python train.py --arch="preact_resnet" --model="masked spectrogram model" --dataset="struck, bounced, scraped and rolled objects made by modal synthesis" --train_examples=78125 --n_mels=64 --hop_length=160 --input="log_mel" --win_length=512 --method="simmim" --mask_ratio=0.5 --loss="l1" --norm="groupnorm" --activation="gelu" --weight_standardization=false --channel_attention="eca" --depths=[2, 3, 4, 2] --kernel_size=3 --stem="single" --avg_pool_shortcut=true --widths=[64, 96, 144, 208] --init="xavier_uniform" --residual_init="none" --optimizer="normuon" --muon_scale="spectral" --lr=0.0089 --momentum=0.85 --nesterov=true --orthogonalizer="polar_express" --adamw_lr_other_params=0.0013 --grad_clip=5.0 --steps=9800 --batch_size=128 --epochs=16.1 --lr_schedule="wsd_sqrt" --decay_fraction=0.4 --final_lr_fraction=0.1 --warmup_steps=490 --weight_decay=0.0 --adamw_weight_decay_other_params=0.01
Rows from block 4 of a small masked spectrogram model, named by matrix and row number. Rows with one number belong to one channel. Each number is 500 + 50 x the weight over its row's rms, rounded and kept within 0 to 999. All counts start at 0. Numbers have three digits each.
After each channel's rows are labels from the 100 clips, of 14976, where the channel reaches its highest value: "responds to" is what is common among them; "band" is the frequency band that holds the peak. Only what is clearly more common there than usual is listed. The data: struck, bounced, scraped and rolled objects made by modal synthesis.
# convs0: first 3x3 conv (model.blocks.4.convs.0.weight, 96x96x3x3, each kernel summed), inputs 0-95
# convs1: second 3x3 conv (model.blocks.4.convs.1.weight, 96x96x3x3, transposed, each kernel summed), outputs 0-95

convs0.31:488471552468515522405479500544516387474522533525557485533564593528511479499530421503473544471486595580481560548441526476422533493466584526456485537497518514553484446566448422466407595495471458532486590378477546535518467524463518459349569508460583507463410527501527565488506491539492505437
convs1.31:514507516493452480518395586571500521534430515505523420451521484460469514466410479526521529520500529524342505451460420472436510396557545553458465420490470532531406570506449520602514446493484442469506477568449418464462479554468474505491510551520493475424542565439524546552620441443515569504
responds to: clamped rod; pink noise
band: 500 to 1000 Hz

convs0.76:475524537488538490384504535388501487507474666504446511454432523538571515528493528506478504604500496505483483497514472464524499530457502528450521452480557504588498616433542494456516440555456456492487483504442431444423591506488585436471435481443605464603537458464544530455439468402526503513
convs1.76:540490518461509456582435557434499492447552534540560453454604510536470473568569436498502457616507515505545530533457461488395479503503614554451518548466524479417477428504593432558586598568484428491521459474470453594505454478454524467478417503406457471484447517496515533504397531533497476494
responds to: striker: soft; one hit
band: 0 to 250 Hz

convs0.65:479474476441488537599486542556490430488548463491594563496378500534550530533473523414474463516579496511451482580625375511502489501455532525568545469521568459561516509539414480430545490475551529509486612537417439572513525440410572464529475521497454559532460509487518472549547455420470540509
convs1.65:532492549544543541551526503509566540511483560501524536489519562392448626539457584458487506489535513545524471564400451436567487586554504474465461615343518514518508559456526543512460560540484540524528517538505503522513549573517483485502567525566508517552472571451625497468548420482548498592
responds to: one hit; pink noise
band: 250 to 500 Hz

convs0.10:461544580479627536499489521523552469499498509587529422459511490520475550451431488499509502505524481487414517496412478486533492467553444479508492422546557395548481420505383458517506563522504554501434540567433568411517384492477422517493401565530584583458467460505584484509484535470449433536
convs1.10:431475441456463515546514536481455456498467441453403518443449500470509560508420442594406591417489481538510518523563606525445467570467481596516566576419527594449441529533544525458514517502602545513507433503524496485557556537440471501458550462579506467551424433531502550464434554554482509467
responds to: pink noise; one hit
band: 4000 to 8000 Hz

convs0.34:510469603481512479523498474495436425469518590460477496554497594463479542483458404559516506471505570558474493564476476479445587448492674601466514475465512542466474462478463521456471502538549512514511541414426346512472577429489484524538492495549456500538573461483592431445530521441497473511
convs1.34:522407617569603524597473476446497404528525573511503505491500499430490477500533457500648530536538523430525539475538504479470477532448542501426467481405488479479524523484547551484496400553570533434473501476515501469546453490402483545466492501403624422455531513426510500526505460563585491474
responds to: steel-like damping; clamped rod
band: 0 to 250 Hz; 250 to 500 Hz

convs0.29:472525474554590405476473606472527501378493547504462544547614552456462580484526573591475527487514502521610489531495538451482539529447448537511518530481568477450496464476523534506464548501441505448522490402481378512461593570423497406541480560435559537499410534446494468474534532508517511551
convs1.29:396538490431510528538485592499422504505406451487557564470488585558569613515430445429492429502533434609460485489487498436491469549455494525509611463535489479547457458515446542437555504513423538532503503489526411472538493594497487443563525478460498586543533439422501471459552440488520593500
responds to: clamped rod; text has "noise"; material: steel
band: 250 to 500 Hz

convs0.11:516454590395540471515482493398549483457389542491471546462453566450463445529545574528480487465526505568503489619504451502480529479540592575425571537526490475501509524470505523535484454472482375472523568522529415488487508443481553511440547599545526485588429483525447522509473394504502392461
convs1.11:454538514560500489483455452422557469546562617543540536475568513488478527497490506447507335525534453432560523433423455399467434421519479390523477482475414426546489576496484460465545468535573499467501502498525494528452547528489471480457436410472443547475569505539538430591471463541574496515
responds to: striker: soft; one hit
band: 0 to 250 Hz

convs0.16:493500469484446458476446478552464541559612469551435442511573559534463462495521403502550586442460488528567502550552468476464486426551543488424566478500515502479503483520581434480496400554523602484456419535507563556423417597483538555548484565410524405510563511494524479466475414550546530494
convs1.16:477602494492467476520471400562557489417526504449534555496487495522575564471523412497521504557512503496509498491466517527454568545626470490552494550464499507514408444462452523437460523486542483468446531497528480449540460434432522485427435532461441491545414516491487558417399663445484548389
responds to: hard striker; small; action: repeated hits
band: 250 to 500 Hz

convs0.9:475491502552517565516507583550514446470529453512523409549568466498609478578534560485487440444521455507470527402486471422492546534463545460383571457431449491469513509500561476556520519556519440472513532431511406418455567454475502475559481489445448458486457438516555464648431454519593458528
convs1.9:512523441506533561542554448466454460557500488497517568454492485620527491487501552577484430391605527403548371528513527522427496482590439502529473449573500427442549496450470470460527467489588562520480552474444542551468438512477471571556566509512476422540445599498462488432571449517502497520
responds to: thin (high-pass); shape: membrane; pink noise
band: 0 to 250 Hz

convs0.91:563508431557539484491481528614542489547514483608492434456535464463563415534474471601499532418446492500466551506536537534589517576481452504418515485460470454519421515480464475485532460478452729479535531417542426486484469429469492547523503475474453515513478553500505452515436537542551481523
convs1.91:472482440536540507552504419469488504392496447554577455462470508502465531476468460487604540491465535406483394536498536547466460509590492439536591455491451479469456466444554483471518482461493582550455603501612533539515468429519484381552492445452452543454455552576525516439617478512466515454
responds to: rubber-like damping; repeated hits
band: 1000 to 2000 Hz

convs0.30:427531512519476515479526532510533529506559514589521534536519495547572460453575620583441469397527507519381529478585585500513525590497441548506484545414542483477431631514505513467526538511465507458565587535475469428560484551517487517548553424523447436512516498507423454455544543558544418542
convs1.30:409599459564490534537564504431493478420513525516461555585446473558465519479490493547531508549496460489554509508486497348472527419556505500516507475500445622446546526558532456568492504508551498467560546498541432525478469420529511490525568453560404476419559472513488549562644440503543500424
responds to: text has "quiet"; text has "noise"; one hit
band: 500 to 1000 Hz

convs0.19:474437543569454531552443535578511468515490584535556558637481504429483460526470549512546472446419522643525572420457417440487524522461564546448566482425491551540560548546475480466448390525524498444532606518560486486480562508457429499486483434538513473553455537458471522482455526444541525497
convs1.19:463389481576438565482435442518441466480482482603554488437535488599505521470511505461468485484658495511511488530558529524421482499490537568593473448491544527484478466467500501561461474522416514512571460440596495533530436508517467430502456461549498520477348474420428530562428484465513556522
responds to: clipping; text has "clipped"
band: 250 to 500 Hz

convs0.18:448590512551467488611571512532450523525498514496457533549549592536585556512541524472491566424554501535439487532512401504508565466348510511492597516495399466494470439609466453506507484457618510389521460507529509555501464539471498486497499610480500508451465591453484519471473504562484466512
convs1.18:556462472553496587517545439543561386452409546558497482431464513477462458488529561505480485449511501531532521608473378591510517524491513568433400526521535474448430430495467539562521508454464443506417496574440527476527411462537577418543477496496532483528458494483465405535408535526519560562
responds to: thin (high-pass); rubber-like damping; action: bouncing
band: 0 to 250 Hz

convs0.62:498489524508587513506442518538545460576443481541414589555448489583538500490582539489482502471449597471564518460620493517440595491543547529410395534455527513517450592593496457492473451462458501489551475443527454564440484477504475440408541446545491498548418566516446545584518431488510523466
convs1.62:566512493533599459501481431528605516628490463518514558496528514496547532544565437486427453568507470499530485583431508443416444462439493431568537472490496453459485454483487477491526475502604560491613405425491453505524579480422459411509521516461465532557505455415465532546490420504583551497
responds to: large; action: scraping; pink noise
band: 0 to 250 Hz

convs0.51:576525510521514548511507461537514384509528411489471497531478450432503607526476528579541495509428535517481406604490592559474552416487473520569448537447424587448561362501527435518531477422561513550457422496513481522444449503528480455570476526557527504440459517462436474455478541595486475488
convs1.51:541505493441576456451497538469374489499446522424484596425503419490512481491520499458431545491502525478544386433461452532428437475418505510425657458526520373545536483490522478438441446549555478494446477476563431435530512501491502399506541525415547434507487500562535526504480503515532497541
responds to: pink noise; white noise; shape: clamped rod
band: 250 to 500 Hz

convs0.53:595520502478494513530398472471493535429425484546484453511516589600469475471557440515522516554485461665483409545517531494474490463481519554559368486417393448521401537464531484478445508486504497509456438528432552515436555511544548389533475549565500530498545541499451491514546463463496466552
convs1.53:559415548446518525490511457506524497487494500558474484539478584570432516461434482638449454560545486565494560441568483527400464457442561489513438502499451494484384526646450527514491574463537484478394479489518453486529474519528558459543520527523578516495496452504521505418497490520557628586
responds to: small; mains hum; rumble
band: 0 to 250 Hz

convs0.37:533553457521487551553530539398527456485542550487534529457488516446462567457495564552470459527476536476477533501543499575465537578478489580521566562455593460408406516511552466474463575445392479545410439462492438464516499539510486548413397481526618577559507478519573469500552396451482492503
convs1.37:482548459557607550494556443467491612532451468517492569529517496452524461509460499453534473520495532516605425465511441554506464586514406374569481501526461519574534594515485561429512415535580480467480503441629559552566568530517465541490460522448445486526489522542484541569577547468490514540
responds to: striker: soft; one hit
band: 500 to 1000 Hz; 250 to 500 Hz

convs0.39:515425441535557376555472539490540476566494532422499535552463531457455515455459503456459403540520519508499596497468495508387446519473602493390586469511505506489469473477562531520487413550431500579471450513584378500475444529530471484439535578497504475525476434497450476583512474483414470418
convs1.39:543456384405427483438524538423454522508498435417463498453541459512562402415468559505536455443452513403453466544541463519479466428453457497578571505445544495484459417471570529533556482404562516498429503483477433475451409516427472543535514521483506527468482576480549457460430454540525581482
responds to: white noise; one hit
band: 2000 to 4000 Hz

convs0.6:502582365456490504519613529533509485500509498372546444408577518522547497494536535475483479559436488466571455484483494512506567551619576511486464518434543497494557504467560526437423411502526477531451422495515508535433514558539423552463538520520476495503507469572484460482528632559523398519
convs1.6:487539528551573520460615478559544529447444416477581452515540504487530469565585412423415468560575497524554424464401554440594510566511397513564550458566538488525527511435521462552521519388546549530506489552498575561479454441525548454472510535504561516483530506538566519460551488495544490538
responds to: pink noise; one hit
band: 4000 to 8000 Hz

convs0.58:550491460509534493516402476503512541530459532445549443445520506510522559524511589546544559462537569650478464534561484500511436446479506520463527422448551372473479516452493466494412468548485438467443519640537514507409511491419449552404579592503516452471460493440450468517560490489565484469
convs1.58:561541510468453522442480487465459494464511552568548525498497546518478449561546568473416393449529531483569471569495501542472515517629592415479483484497469569448511361563499471511502499487456394492547618513433507475531486456478515525512628467413490513437529490492430498490465451483483608547
responds to: small; one hit
band: 0 to 250 Hz

convs0.82:551542465403515460503564478446532556483532427495573479419461473493496535597500476532525512425609531453554455550476504574554461510485599469456451534524533412501488574465430544465483543456494400484497444585475543559465519441524434508591443391451549481445499405547435485493469489453462458442
convs1.82:543457460486449446514513483476579461498611456494514519483537477514538391466539564549432529507481543385521525429495572424536543638518467492478577580452497543512456457483570462563419536528560412444511428499412488464459589516446390496496528547559498510440530473534447471564496475477525498455
responds to: steel-like damping; mains hum
band: 0 to 250 Hz

convs0.48:609502582503526579524474423493572506539475503497538507580606602639464591471520464510476459572460534540529375500465526541466494444529496533509491457521575483547408509518563459442475453486538470502593621506446515520435582496493450518481537473552517501544479494516546441445427489503506478439
convs1.48:513473502509547564375515553418439509637552450521539546513448558622549483501449499506478503407468428453469499496487571494552404509511451484464573486514500517478533508522590415392485488492545507479501480429484510554481479528577511506574482517406454508549496538430501498540429471475623524572
responds to: striker: soft; membrane
band: 250 to 500 Hz; 0 to 250 Hz

convs0.63:577477573524413547479478448393532427536412414508496517466486606498457491486548492627516478427473525585422401495506413422523490549444510534520386496553477476539473465535476484491523504488583456457451586540519580506474459464549405587479569456530555511484535486523476520498543504472453518476
convs1.63:460531549523486471483486460490537393544479451590522541438474505567500378452441580531530544408491481495525421507486468472439527544521394479502528429521499416493542480589490559472548490461512421559468498504416498570459472505426512414380550507597561480481488608465501515512440504422520498553
responds to: membrane; bouncing; clamped rod
band: 0 to 250 Hz

convs0.67:510512406550473430476551571431544412442490454437489495483460483563516531447575539517458519555480482584517366543556593495564449517574497473464504585516460531508527502479519469456477424428540560430419472470526481438536470460500490400463447517464517528530510427407502511371587468512538461495
convs1.67:487470507429497465484529520371472584449453505562543585515516474516458507499530488502465503501553512529462443552553508538502462557412538456525562447418420566577527476526448491551526444438491404556477396425542496499437511513452488469535467404457485436570541549438594487454472437452387447445
responds to: medium; one hit
band: 0 to 250 Hz

convs0.86:486566420586491439525486497447415444511479452514480496424459380591478568484492537468474535446526481448530469499557509450582477450563453459442406466436524518535438529451467542573481487470485531527476468625500693526554391511503523476508488479498526468438489546478431506501522449466500464507
convs1.86:529464587538537510500575477496580587437452514581423447556496507535530495442477480512537479505534509513443508524537507534523527537490548510520521511586501451455612573587570485573521500469557584532541498447494376532393487470579541517467547548389560518498435568566471512452495585457597469517
responds to: thin (high-pass); clamped rod
band: 0 to 250 Hz

convs0.15:511506432540503417531390497499571559492542451517444567571496471413489454511431482503455521484522468455583564506544441487473515560406616469501607524432490539441400557507474521455437516548534396516528469416508429460539608460489530512480517467459485512591499543425451527580450488474517495481
convs1.15:502555452495505455474551508549517535521578497575567391485440490600528390454518489459495464448544501450516374585560416446444479603505445506518493449496563458471452531470551499533462464482564455552443501574536438419444556515444424476492430484528425523516446426516477453535487534418502537444
responds to: white noise; thin (high-pass); clipping
band: 250 to 500 Hz; 500 to 1000 Hz

convs0.95:517445472466464481529515509558498513504444566418541514536516451435461426452580453489525445490539470414496592514462605473470537529478519411513558488502532426516503490409494491433522501540591562399600594541442515511509522487539419548507542557521436463560533496382521518571452508568457401461
convs1.95:477483585521426510570522385582537498512489546427479523547593482547626421503560523471484458484583451488549464525487543402516534523499452542362580521481512532526461517472552590545524477535520587548553538480403529549426511563503500513513460439539430515503494429541453466586487455529508482505
responds to: quiet level; action: one hit; white noise
band: 0 to 250 Hz

convs0.4:497521400456542559419608409551472502571504522501529531478404566500533524564538492513541493519441583363485544480441548460498432473519492578576527478503554507452367555441516456471477466511524641532542589454470477594489477494466498512461456473460502491445450492487515529444526540524471463552
convs1.4:502503464497471538476423475580531505543427499424494511595482488451476540538453561495494429585514541486453374440460462498465535376395426549434489583606510520482439526562519441547514531485478571502573499403519548522458474448489616460551525421521465493463468537515465534472491497490506579438
responds to: reverberation; text has "room"; text has "reverberant"; clipping
band: 500 to 1000 Hz

convs0.90:419528550565507512569536526444530569462492494494495455447523493531513447413505541582390560340515518515561464596538510545535521491447494423524445545500440493480540506406592533544427543482445534514523519566544550518497468470547444545461448516513434554543523430525436441558460519499562465390
convs1.90:500482551538547525451646425445578502408465465466532508469481547470488422588517508451496481555532451496466515528445550474642509460501407409561511491492537402513568593532498495504399381560576522501493583529475537528484528535464555493495468441512498573492444459465500454558506530471518505463
responds to: striker: soft; quiet level; one hit
band: 0 to 250 Hz

convs0.79:501484547413502474455442459470553527509524436579533461430440530585517432509579451445534519487625521490458458426523430582546490503558533486556467439518503430467361570486518483453457507514574479486494471600463526518491503511494421483554446525474522517580477472535548482534515512441364392485
convs1.79:475539439485516475442500457447450589509496450650441453514349521480469461484507428526588508522517502454412452425486496548549442458539482437545445458483534477555544504645546489515522405484533462461442452453540524456483429516507526494519529529513510514567449537465525488453428541423529411549
responds to: bouncing
band: 0 to 250 Hz

convs0.28:548532540537455420471467520441528527393338519441440501585471445495550455494516471550466469483532521556564633516523464482461458583485518439557459499506481529470417593515493552515462615468533465521493402459422433479524442444532511404512532571491507432489527501453508480517523454441450482488
convs1.28:480463509511548382459440574504546518484480483549501503492499506595495539467464413475429532519454496526498585513511486431430464591515500426428546478471513498592448527526521571485500472389465441537536519560549511492611587523492546443412515475479567493538547386568488564553567496523525381489
responds to: mains hum
band: 0 to 250 Hz

convs0.45:456515408506491511572486546460480469477472483582501487524570491460531485507540520435469399442451395569506505431541451412562531598485458523453551533405426448475521570430560446537461491487484479557478473483439506417533523424421498424517492451524446462522506446451425457555507467459583540621
convs1.45:515440468571558566592544447501508456500551515527530500522603474501542515569560498468532514582492491592576455479461608502520501485531495486545543564539435480555510486430449525532549553488506496453474541562525491530462598485410550494500524622425576460433526405462639517423503523527540486441
responds to: one hit
band: 250 to 500 Hz

convs0.5:444540526503521449492503429481431506455477450479450527657439426468509448527515467493527595468475487477465504453538461516513518557476620486568485511448519497498441473496481514419467485548505407465532470363481463470453545544483489536469561520587419498580527571378450469554428525433546554560
convs1.5:483416595467506451450520525529451489549533588501514481539463473499546434505548553533443479536503530488382530488423451436548489552487522492435555515463544509589435527483583580542541604596521392522468450443450404452448596512471473486456483573509452525543517448525542468540461424429539561511
responds to: white noise; action: one hit
band: 4000 to 8000 Hz

convs0.7:517460602461529457486538502418436424492533530468445502444496651365441506472573477493495592503475538519544491497429442507551536505530525462463502410533550455546507494506585500455572605508509427592441532499519448458519534521481489471558503516512579538555524415525554508526484441479414543415
convs1.7:472530597458460532539490426586445432537525487399539437394467519430469572515465608474524519484542464570434542460459429487556562595459520494556430554395469434569532510550632545520512471511510503512530502513443506555559504465578528486468475511518493482476500527545558553507518568417535460447
responds to: rumble
band: 4000 to 8000 Hz

convs0.14:527448604413540415465504501550494404476490530452505532472465608527476463508572580464556431444511579529416421478503447433518494457406513414445525500516468519602555503547580513591549467475482555552507553508505521509391504517511514462483616438547443512514450480519485556493433531524527507443
convs1.14:487502519564561439588429462522517444480512502562561483544557563454540505489584480488485405493421471499570576454494561498505530530479527521614500479546473471543578523463501493550474526521435404518550574531547527484531477466520524354358495479446547529564421450591515484519483611508512517524
responds to: clamped rod
band: 0 to 250 Hz

convs0.74:545642467477468472465482516517447455514513503400492538538403490521539603476468456586482500475444468510526538533480617479504547590537459597503441514499511474484485506531527541448486518459452513481446449498515513570500579551466526470395504456534495503555447438515450650420470440561606544495
convs1.74:517544446512443530422443566535478432497432419454456517543488448492438514570457489465443571459413495482518498423545550509531494460457334510454467471520560520580446498445601467518475569535470593593567540505519561480554618490482540492486501508512488541485443534557439522472505449580471562453
responds to: text has "quiet"; pink noise; white noise
band: 1000 to 2000 Hz

convs0.85:523529446554393542604516513450529529406569493499485522502501566447544536535435536519507495390570425404515583487455529505475479594433641466537497520475471420539455402436486450479455578553565459559480513485526555508503477483506418514465468538542518492474572486500489500563450513463549405519
convs1.85:544418512494403573508478445539503497443439529457497560462475448582436544487444464401465602468505558421503557550499501440536463620567541405516421494485431572424508582486414557568540482482487475476497511394494482525480564478503529481463479549497555529510589486531474475584539493519476435450
responds to: large; rumble
band: 0 to 250 Hz

convs0.24:511558548536443488478532514463493579533470561466470469474547493487483450516550479573493521487536412510521566529479453482538524634592395458543448403452409470540411567475516561471481591525491475511537413528500573415492576482556519512567468490551440549543513477535414474481463542574520467384
convs1.24:490585493474460501518543531552429465508532468454435502478562469496427639502531486573432562513413476515503593504473483437537462490483501401447504522524525492556504418533573509431408471410509440423407454589483541435513547533534621473453481518571510483481479449514469598542464560518477493455
responds to: mains hum; scraping
band: 4000 to 8000 Hz

convs0.84:507496551486405522570549525484476435610504457627529501472597515491512489585503522567548511594530505477501510454538487471479570491510425538475555465487478457485490464459504480510434450663563458474572471523519501492480530459472409534611516526550450508492380557473419477559420542508477447523
convs1.84:609484523537442503501479430497489501534529512580525441458519484477572508459556494497505461539486470616541476502482535481512505473436620494597493624461513478540525510607466537529577467477475475465464499509401487456437563464440379434491483470540545535577575553455548455436426553538597519478
responds to: hard striker; small; shape: closed tube
band: 4000 to 8000 Hz

convs0.13:505372576492472513494521476528445512487503538431473527578452652499485502446459485460481496530470502610509469504560434535433537469639553547569474426471509479494428562436525524424391507465445517562485541462530511527580531481481505514497483547462473492466538517517554503442529528448495480659
convs1.13:451462512454491454586525483567506494568488416417420451514493495442450613504391423446498481416539441506481496474474492465490566491555463585492386473505588514473496557406594508377485497490440513512568486466442471569512453523560502501483534568474476464561473438515475488553567481420536498549
responds to: clipping; text has "clipped"; text has "noise"; steel-like damping
band: 500 to 1000 Hz; 0 to 250 Hz

convs0.12:524496504508587394547440546540471504543497474513556412433455611430544507500466491452489498520459491551515564589486476377501542558397420538462600534459432518497470507550545461427489514445483563429474524565500452494505451351564425506529490490449515528531512497593506547518438518527479453502
convs1.12:482562465463580493438559496457503490466499490462519550470565605574504524468570493500503460477549528490571488522457558550451484451477518459592478389602493495519536515517471460564502427600499540538460479483466539442505552601516393528525449407485633571533548531540463426504447546499469583436
responds to: repeated hits
band: 0 to 250 Hz

convs0.94:551429467456491451499523534451484547547580498529529527479519407488538519470547531520535395493597566425443476473492394549497505601438580491531507369448538468452446574441538515490517553483449436481539524502501426491508460468501460492521528448492586543501490497386599538614488478448536445445
convs1.94:509522540519462455474561581508441621539536582506480500499517545432554423437402559509483498504438531445470460485520509545500452513596490425523528413565527455643586590479504470483513430497451502483461425482534544423428519437532583492486450526457420502453594496509457500569482496444544483522
responds to: white noise
band: 500 to 1000 Hz; 250 to 500 Hz

convs0.66:511418494597526525581515472355486563463593378511466387519492479491532519506501425503509544420547499556578465546507370468579495521503434558460495487575531454479420556539536463512519498485529552498494457611483470486503509517464579538491444486493524449483489498473455477414531559447506526413
convs1.66:501540474451525505524466506502493482480500547579536596552453565543453516574521594498552576495552443544431488489491551483540615511498607515513586461639491458445427537620450483467512498611487600468512568408459477468543453527511403551483513539533466521477501547450516512487463496476474573502
responds to: bouncing; rubber-like damping
band: 250 to 500 Hz

convs0.20:530556528495394470522530460517549507460483550468533525589516406417542493476539481528465499503541591424574482525420584513588500490604582520481603590495505518516518456478506478474374427599466441468484517496516401481524507438541449489507473502516515482441506464529457472461462536497445483355
convs1.20:559539507511419374467501522427567400536456546478524520468468406448605533466589429498502501490482479514424559529571468435512427555496520497488511550428559451475436528555506507421420523509449364454481504485435438501463497505525465530449408476427525485451565540446570500546487482527488453447
responds to: steel-like damping; round plate
band: 1000 to 2000 Hz

convs0.61:412445484479521575564548512490507493561447484625498504501357522580430511489486555464509438499464538474480475492547552459475455433554477501454417582499461458428587489379456530536484442465461506552506495425550507542450493598451472572507481480552532451572470507518450436447532565530475402525
convs1.61:521451528498454480517579506395530486508481459535496406456574466508482502439518399501397442592471580522458502523532516480437532556511543494460422462587570495479444578462538510498573522504413543502422532443527385490548473498394487486538583454606511557539572472506565447543511503495509471568
responds to: hard striker; one hit
band: 4000 to 8000 Hz